config.toml
encoder_norm_position = "pre"
encoder_mlp_ratio = 4
encoder_fused_qkv = false
encoder_widths = [48, 96, 192]
vocab_size = 28
fusion_encoder_width = 128
fusion_encoder_layers = 10
fusion_encoder_mlp_ratio = 3
fusion_encoder_fused_qkv = true
lr = 0.002
beta1 = 0.95
lr_schedule = "wsd"
Rows from block 3 of the image encoder of a small image-text matching model, named by matrix and row number. Rows with one number belong to one neuron. Each number is 200 + 30 x the weight over its row's rms, rounded and kept within 0 to 999. All counts start at 0.
Before each neuron's rows are labels from the 100 images, of 14848, where the neuron reaches its highest value: "responds to" is what is common among them; "lies over" is the class under the peak. Only what is clearly more common there than usual is listed. The data: simulated telescope pictures of galaxies. In brackets: how many of the 100.
# fc1: MLP up (encoder.blocks.3.mlp.fc1.weight, 192x48), inputs 0-47
# fc2: MLP down (encoder.blocks.3.mlp.fc2.weight, 48x192, transposed), outputs 0-47

responds to: noisy (88); bright star with spikes (84)
lies over: galaxy (46)
fc1.77,191,227,175,209,235,212,176,209,180,169,222,179,216,190,221,162,210,211,169,183,162,259,217,195,153,200,154,160,197,217,239,192,245,137,212,196,182,182,210,220,127,213,241,231,135,173,205,218
fc2.77,195,154,230,185,192,145,157,214,175,246,200,237,206,169,211,166,175,175,222,220,247,226,232,223,219,217,186,224,174,241,156,230,176,212,198,175,189,195,201,231,226,189,145,150,194,271,232,201

responds to: barred spiral (58); winding: clockwise outward (43); tilted (40)
lies over: galaxy (39)
fc1.55,155,194,292,220,199,212,191,229,215,141,194,248,141,182,179,190,213,173,192,220,181,186,218,196,165,170,172,220,200,263,144,204,170,188,196,199,172,238,163,204,185,176,190,185,171,178,177,176
fc2.55,262,212,195,133,167,186,197,166,203,242,223,201,218,199,232,215,228,180,192,189,190,206,210,157,188,233,179,183,165,172,234,214,195,167,107,226,143,164,223,176,194,155,197,221,205,183,222,207

responds to: merging pair (40)
lies over: galaxy (44)
fc1.58,208,243,195,222,194,207,206,197,203,223,187,219,185,248,174,260,178,183,132,208,154,165,189,207,215,196,203,188,205,183,255,231,153,261,244,195,200,152,175,151,208,171,202,175,247,201,247,203
fc2.58,169,142,229,165,251,179,199,231,134,212,242,152,175,172,164,187,196,195,220,165,247,191,188,217,181,166,218,193,212,221,161,160,188,172,136,224,221,225,190,222,207,229,221,241,179,209,175,196

responds to: noisy (100); merging pair (38)
lies over: galaxy (87)
fc1.98,206,114,173,222,227,156,257,204,214,208,141,222,186,206,192,165,217,218,204,209,182,157,183,245,271,212,207,159,193,236,216,202,218,207,225,226,248,166,202,215,220,233,222,185,176,227,190,206
fc2.98,223,189,232,170,201,239,187,189,205,196,249,200,150,159,265,244,229,180,166,192,197,201,189,177,228,247,176,226,211,165,241,214,205,222,169,196,186,248,241,205,160,151,207,209,257,210,207,153

responds to: merging pair (91)
lies over: galaxy (96)
fc1.31,199,198,182,195,187,226,243,213,197,139,188,235,197,203,241,229,199,209,215,172,164,190,179,237,232,260,211,172,218,240,182,198,236,292,198,174,173,205,159,163,211,201,173,213,250,212,232,164
fc2.31,213,204,251,205,178,159,183,215,200,200,209,154,174,206,206,204,222,228,174,256,265,182,228,187,190,221,200,254,264,181,237,197,195,203,198,209,272,246,228,229,258,168,179,175,183,198,195,212

responds to: many stars (77)
lies over: galaxy (69)
fc1.154,205,162,204,204,237,240,218,176,246,208,196,209,172,224,163,215,188,235,160,209,167,255,194,229,249,243,211,162,163,197,142,157,220,239,183,211,227,182,216,206,163,186,265,182,190,173,176,170
fc2.154,167,177,199,218,244,170,224,243,158,170,223,199,214,217,233,208,240,185,187,232,189,213,171,212,209,193,132,234,214,206,237,202,151,105,182,209,242,196,227,186,204,191,184,245,155,196,220,189

responds to: bright star with spikes (94); merging pair (43)
lies over: galaxy (85)
fc1.34,170,214,230,196,192,178,241,144,175,142,178,165,191,268,188,181,229,176,210,176,204,232,182,212,197,182,167,180,200,180,218,132,214,230,187,149,210,146,178,204,176,157,196,212,146,200,235,202
fc2.34,246,172,237,166,229,248,183,223,229,248,230,206,213,195,200,190,204,206,185,206,197,227,227,221,170,247,203,227,181,133,186,211,220,212,257,275,200,236,251,233,172,211,190,153,216,188,191,193

responds to: bright star with spikes (82); noisy (81); merging pair (49)
lies over: galaxy (70)
fc1.179,279,188,246,155,197,186,195,148,205,187,198,242,206,158,176,160,204,173,202,158,228,230,174,233,234,212,187,216,179,226,184,193,221,162,230,226,188,215,212,235,207,185,269,180,223,217,243,236
fc2.179,182,215,147,265,227,213,208,233,184,200,229,185,235,185,247,210,239,187,222,168,226,193,220,157,209,181,166,239,152,142,164,202,159,278,215,237,225,184,206,191,211,204,181,184,229,214,207,185

responds to: merging pair (96)
lies over: galaxy (99)
fc1.53,117,186,222,249,251,175,225,192,211,159,195,167,179,209,214,157,215,235,230,210,244,200,225,186,231,196,219,223,198,181,206,203,217,172,176,231,214,212,254,264,163,182,214,236,200,256,195,207
fc2.53,209,172,224,159,206,226,182,166,194,231,188,201,214,208,251,260,229,173,154,186,211,236,233,223,217,205,175,178,234,181,226,185,213,225,251,199,184,222,139,182,169,166,214,186,224,166,281,221

responds to: bright star with spikes (100); merging pair (35); winding: anticlockwise outward (34); two-armed spiral (25)
lies over: galaxy (86)
fc1.24,188,180,184,239,195,172,187,88,215,209,150,175,167,201,127,193,188,185,214,151,184,205,172,199,195,214,156,201,232,202,205,207,204,223,167,223,215,197,217,220,153,201,197,262,176,209,182,200
fc2.24,202,187,231,216,250,235,193,207,195,196,267,181,190,262,207,187,191,247,192,168,201,169,185,232,212,205,198,215,175,195,173,193,187,193,162,265,246,228,177,218,217,286,254,216,212,223,215,215

responds to: barred spiral (83); winding: anticlockwise outward (48); tilted (43); winding: clockwise outward (42)
lies over: galaxy (94)
fc1.85,195,172,203,204,158,205,165,256,200,162,229,209,204,208,160,199,201,229,172,180,171,193,186,214,280,187,210,190,162,230,148,138,172,185,207,188,183,206,134,182,197,215,203,172,241,176,216,142
fc2.85,145,199,239,154,230,194,222,180,156,192,171,174,180,201,218,202,183,229,225,204,187,147,163,172,127,192,191,173,202,155,196,198,200,161,128,146,201,156,205,198,163,200,181,214,177,196,184,167

responds to: bright star with spikes (98); merging pair (38); two-armed spiral (26)
lies over: galaxy (41)
fc1.126,259,187,208,189,165,179,236,215,211,214,124,157,176,178,179,165,204,163,154,180,239,168,226,227,223,178,132,208,177,177,214,211,206,198,208,162,172,180,149,216,192,147,165,195,214,187,218,192
fc2.126,242,246,201,240,210,191,188,226,170,216,233,227,221,242,135,179,172,163,257,201,131,235,158,176,177,170,186,195,141,179,194,231,206,222,175,175,207,191,194,193,220,187,166,208,217,178,214,242

responds to: many stars (75); round elliptical (58); flattened elliptical (33)
lies over: galaxy (71)
fc1.163,195,169,207,198,202,157,226,163,176,224,186,194,199,232,156,148,191,197,210,221,213,248,186,185,209,196,149,225,225,148,174,203,225,230,156,196,162,128,209,145,190,190,255,198,165,201,151,215
fc2.163,161,207,179,224,157,226,167,216,252,180,174,215,200,206,204,217,203,179,195,180,272,197,212,160,219,248,205,198,211,224,243,170,173,193,179,200,234,228,185,254,239,211,230,180,204,170,274,148

responds to: many-armed spiral (66); winding: clockwise outward (47); winding: anticlockwise outward (33)
lies over: galaxy (87)
fc1.7,189,231,166,249,183,169,161,148,224,175,208,218,199,236,133,166,196,210,180,227,210,172,216,197,202,176,192,198,150,127,213,155,160,189,209,235,136,200,220,175,192,193,204,167,235,174,196,216
fc2.7,189,230,158,170,224,257,265,212,163,196,187,177,153,196,164,183,217,180,222,136,195,208,199,228,186,157,246,192,236,257,181,173,175,214,211,177,171,241,220,225,197,218,194,243,233,186,228,204

responds to: lensed arc (84)
lies over: galaxy (61)
fc1.89,215,243,206,232,243,207,176,204,222,214,210,211,214,208,225,244,221,256,221,152,230,212,197,161,185,172,225,185,224,196,187,203,216,191,233,166,186,176,241,244,233,252,169,213,138,177,250,259
fc2.89,210,181,299,186,204,182,185,241,179,197,249,184,170,210,170,203,230,170,187,219,192,231,174,237,226,210,249,199,188,225,159,184,204,233,245,231,174,204,250,211,178,195,258,240,226,210,209,179

responds to: barred spiral (89); tilted (55); winding: clockwise outward (50); winding: anticlockwise outward (47)
lies over: galaxy (97)
fc1.123,218,246,210,205,200,205,198,158,186,243,183,198,214,203,160,258,192,185,173,223,137,183,151,178,232,206,198,212,181,214,177,179,185,268,185,190,185,168,188,193,211,162,284,225,173,156,215,165
fc2.123,184,173,185,206,207,137,207,199,136,233,220,143,180,212,192,230,186,203,154,199,238,186,236,179,170,184,175,227,207,196,180,154,166,164,199,163,201,196,155,209,141,215,170,198,122,199,209,207

responds to: merging pair (79)
lies over: galaxy (76)
fc1.168,229,250,214,211,229,204,187,148,143,219,221,149,175,227,246,172,224,198,234,190,188,194,246,173,224,173,205,209,220,151,158,181,226,241,227,171,158,207,208,251,200,130,200,195,210,202,190,197
fc2.168,193,187,239,220,184,223,203,197,168,212,194,251,217,169,157,183,200,183,174,163,218,224,248,164,183,142,184,180,253,216,208,196,250,168,197,170,231,237,214,194,237,288,199,202,183,206,232,163

responds to: merging pair (65); barred spiral (25)
lies over: galaxy (92)
fc1.150,250,163,216,238,179,199,224,176,206,181,205,201,214,199,167,158,157,188,161,206,230,226,198,233,229,155,180,166,184,226,216,173,213,163,175,149,182,184,159,205,131,149,220,145,157,189,199,183
fc2.150,158,224,186,184,207,178,141,238,186,159,161,253,233,157,247,230,225,169,200,136,167,179,217,176,238,215,152,257,195,175,209,223,208,191,227,210,182,205,172,175,203,180,212,198,229,181,234,182

responds to: merging pair (94)
lies over: galaxy (50)
fc1.105,232,253,168,177,212,238,195,170,187,154,173,230,167,173,200,240,232,234,172,209,143,190,155,222,234,218,181,161,230,172,214,200,172,254,243,195,149,204,230,169,210,180,203,243,193,209,188,167
fc2.105,178,206,218,217,211,203,191,166,173,208,244,186,146,238,217,195,215,177,179,189,260,174,199,197,173,171,233,190,247,202,179,157,235,210,174,268,269,239,179,153,219,226,163,197,215,168,209,230

responds to: merging pair (65); lensed arc (25)
lies over: galaxy (70)
fc1.108,189,245,212,234,178,223,195,183,180,133,177,194,193,156,208,215,169,156,179,171,219,234,184,197,190,172,211,167,220,229,188,165,221,235,217,147,143,227,204,136,175,198,170,207,183,143,210,154
fc2.108,169,167,218,183,161,182,163,245,212,155,191,186,180,190,180,159,205,184,195,209,186,201,191,182,194,207,197,172,240,155,177,205,207,239,148,240,254,272,172,183,216,169,182,141,168,196,156,234

responds to: bright star with spikes (98); noisy (79); merging pair (35)
lies over: galaxy (39)
fc1.186,232,156,206,199,186,179,173,188,243,178,171,234,174,207,198,161,163,209,236,209,242,206,247,215,215,263,115,235,195,161,202,207,196,172,222,167,184,190,233,231,138,187,180,181,209,196,208,167
fc2.186,239,184,166,223,270,258,197,243,163,224,245,189,169,228,160,201,219,217,222,197,186,171,134,165,218,207,201,222,194,229,174,215,201,240,204,199,208,256,180,172,222,233,196,214,151,230,171,206

responds to: noisy (96); winding: clockwise outward (37); many-armed spiral (31); irregular (26)
lies over: galaxy (57)
fc1.160,199,222,212,178,210,194,204,207,190,192,162,144,137,149,199,132,230,205,195,244,254,180,218,203,196,181,253,160,168,201,163,201,165,191,215,218,135,196,179,188,198,202,235,180,225,158,167,185
fc2.160,174,193,219,218,158,196,210,191,200,178,227,276,225,231,198,200,214,224,187,145,192,234,249,213,239,149,222,211,210,204,248,273,190,211,194,250,191,237,237,201,203,244,206,229,244,216,213,209

responds to: lensed arc (59)
lies over: galaxy (58)
fc1.100,202,186,204,142,207,210,226,155,140,198,189,213,177,227,223,214,210,213,200,228,260,225,201,206,222,184,186,240,238,181,194,231,214,238,207,200,259,187,187,154,228,231,277,204,223,141,223,180
fc2.100,161,235,166,236,171,214,181,223,209,201,195,193,198,194,164,166,197,196,210,185,163,195,204,176,196,247,178,138,271,202,230,181,157,166,165,175,155,226,228,243,133,193,185,195,205,182,242,169

responds to: barred spiral (60); tilted (43); winding: clockwise outward (40); winding: anticlockwise outward (39)
lies over: galaxy (67)
fc1.46,187,213,257,228,212,206,244,210,226,193,192,208,204,237,192,204,227,177,160,203,136,219,147,221,266,193,185,142,151,212,153,182,169,207,188,160,195,192,163,211,180,221,236,213,222,162,227,166
fc2.46,166,207,208,224,209,192,234,174,176,222,174,160,195,209,227,231,187,219,249,241,224,219,200,199,233,223,161,256,203,196,209,190,158,160,185,229,270,192,262,219,191,196,218,176,162,264,154,207

responds to: star cluster (67); noisy (65)
lies over: galaxy (39)
fc1.101,199,215,149,215,191,168,191,181,206,184,222,222,204,231,207,234,254,187,218,200,232,172,177,170,160,220,213,197,265,239,204,132,206,177,215,172,229,162,148,220,209,194,209,180,180,259,255,164
fc2.101,189,225,238,204,195,155,240,215,196,238,181,177,167,204,177,199,172,165,229,176,189,176,250,251,221,162,208,183,119,157,199,224,215,238,156,201,216,201,268,205,188,217,182,201,229,206,150,211

responds to: lensed arc (84); noisy (65)
lies over: galaxy (99)
fc1.82,177,165,155,173,199,179,156,198,195,191,179,176,196,280,164,177,192,176,211,198,226,151,170,205,192,223,124,158,197,181,197,157,201,236,193,201,194,177,191,192,183,180,232,129,180,181,185,154
fc2.82,201,195,220,182,194,184,182,216,237,198,189,143,174,126,172,219,190,237,190,203,240,254,145,145,194,151,251,207,178,197,221,211,169,184,202,178,188,164,212,187,173,189,152,232,174,202,147,205

responds to: many-armed spiral (51); irregular (42)
lies over: galaxy (33)
fc1.72,149,222,237,159,186,192,222,154,229,175,225,212,143,216,224,138,195,174,224,222,204,213,223,233,247,174,232,195,237,209,138,193,191,180,153,230,200,231,225,216,214,228,231,173,238,167,200,175
fc2.72,206,240,124,210,180,203,222,140,169,178,225,183,223,198,134,222,215,203,190,195,197,203,217,176,166,184,209,164,207,171,269,225,235,222,234,222,155,196,185,215,144,175,204,184,219,212,240,166

responds to: merging pair (79)
lies over: galaxy (97)
fc1.1,224,277,179,226,209,235,213,214,238,199,210,204,200,182,159,207,183,213,217,208,167,230,186,253,278,246,231,151,169,192,160,208,235,213,174,149,215,201,221,156,212,211,190,222,178,194,174,231
fc2.1,154,195,249,219,186,210,230,199,200,167,193,214,180,297,247,194,217,194,243,219,231,154,186,191,193,216,174,224,268,207,154,174,209,175,212,216,221,219,200,160,258,209,179,181,177,211,184,210

responds to: noisy (100); merging pair (48)
lies over: galaxy (70)
fc1.135,243,165,198,209,252,168,169,197,239,190,218,200,201,258,219,195,207,215,206,169,163,193,165,173,271,211,188,199,233,223,166,181,185,187,192,208,200,186,296,231,235,168,199,209,230,163,191,172
fc2.135,226,196,228,190,217,216,216,197,169,255,208,230,210,139,173,270,186,157,175,228,211,194,188,222,195,184,171,132,205,198,217,156,221,206,188,243,202,171,163,236,222,205,216,185,164,248,142,184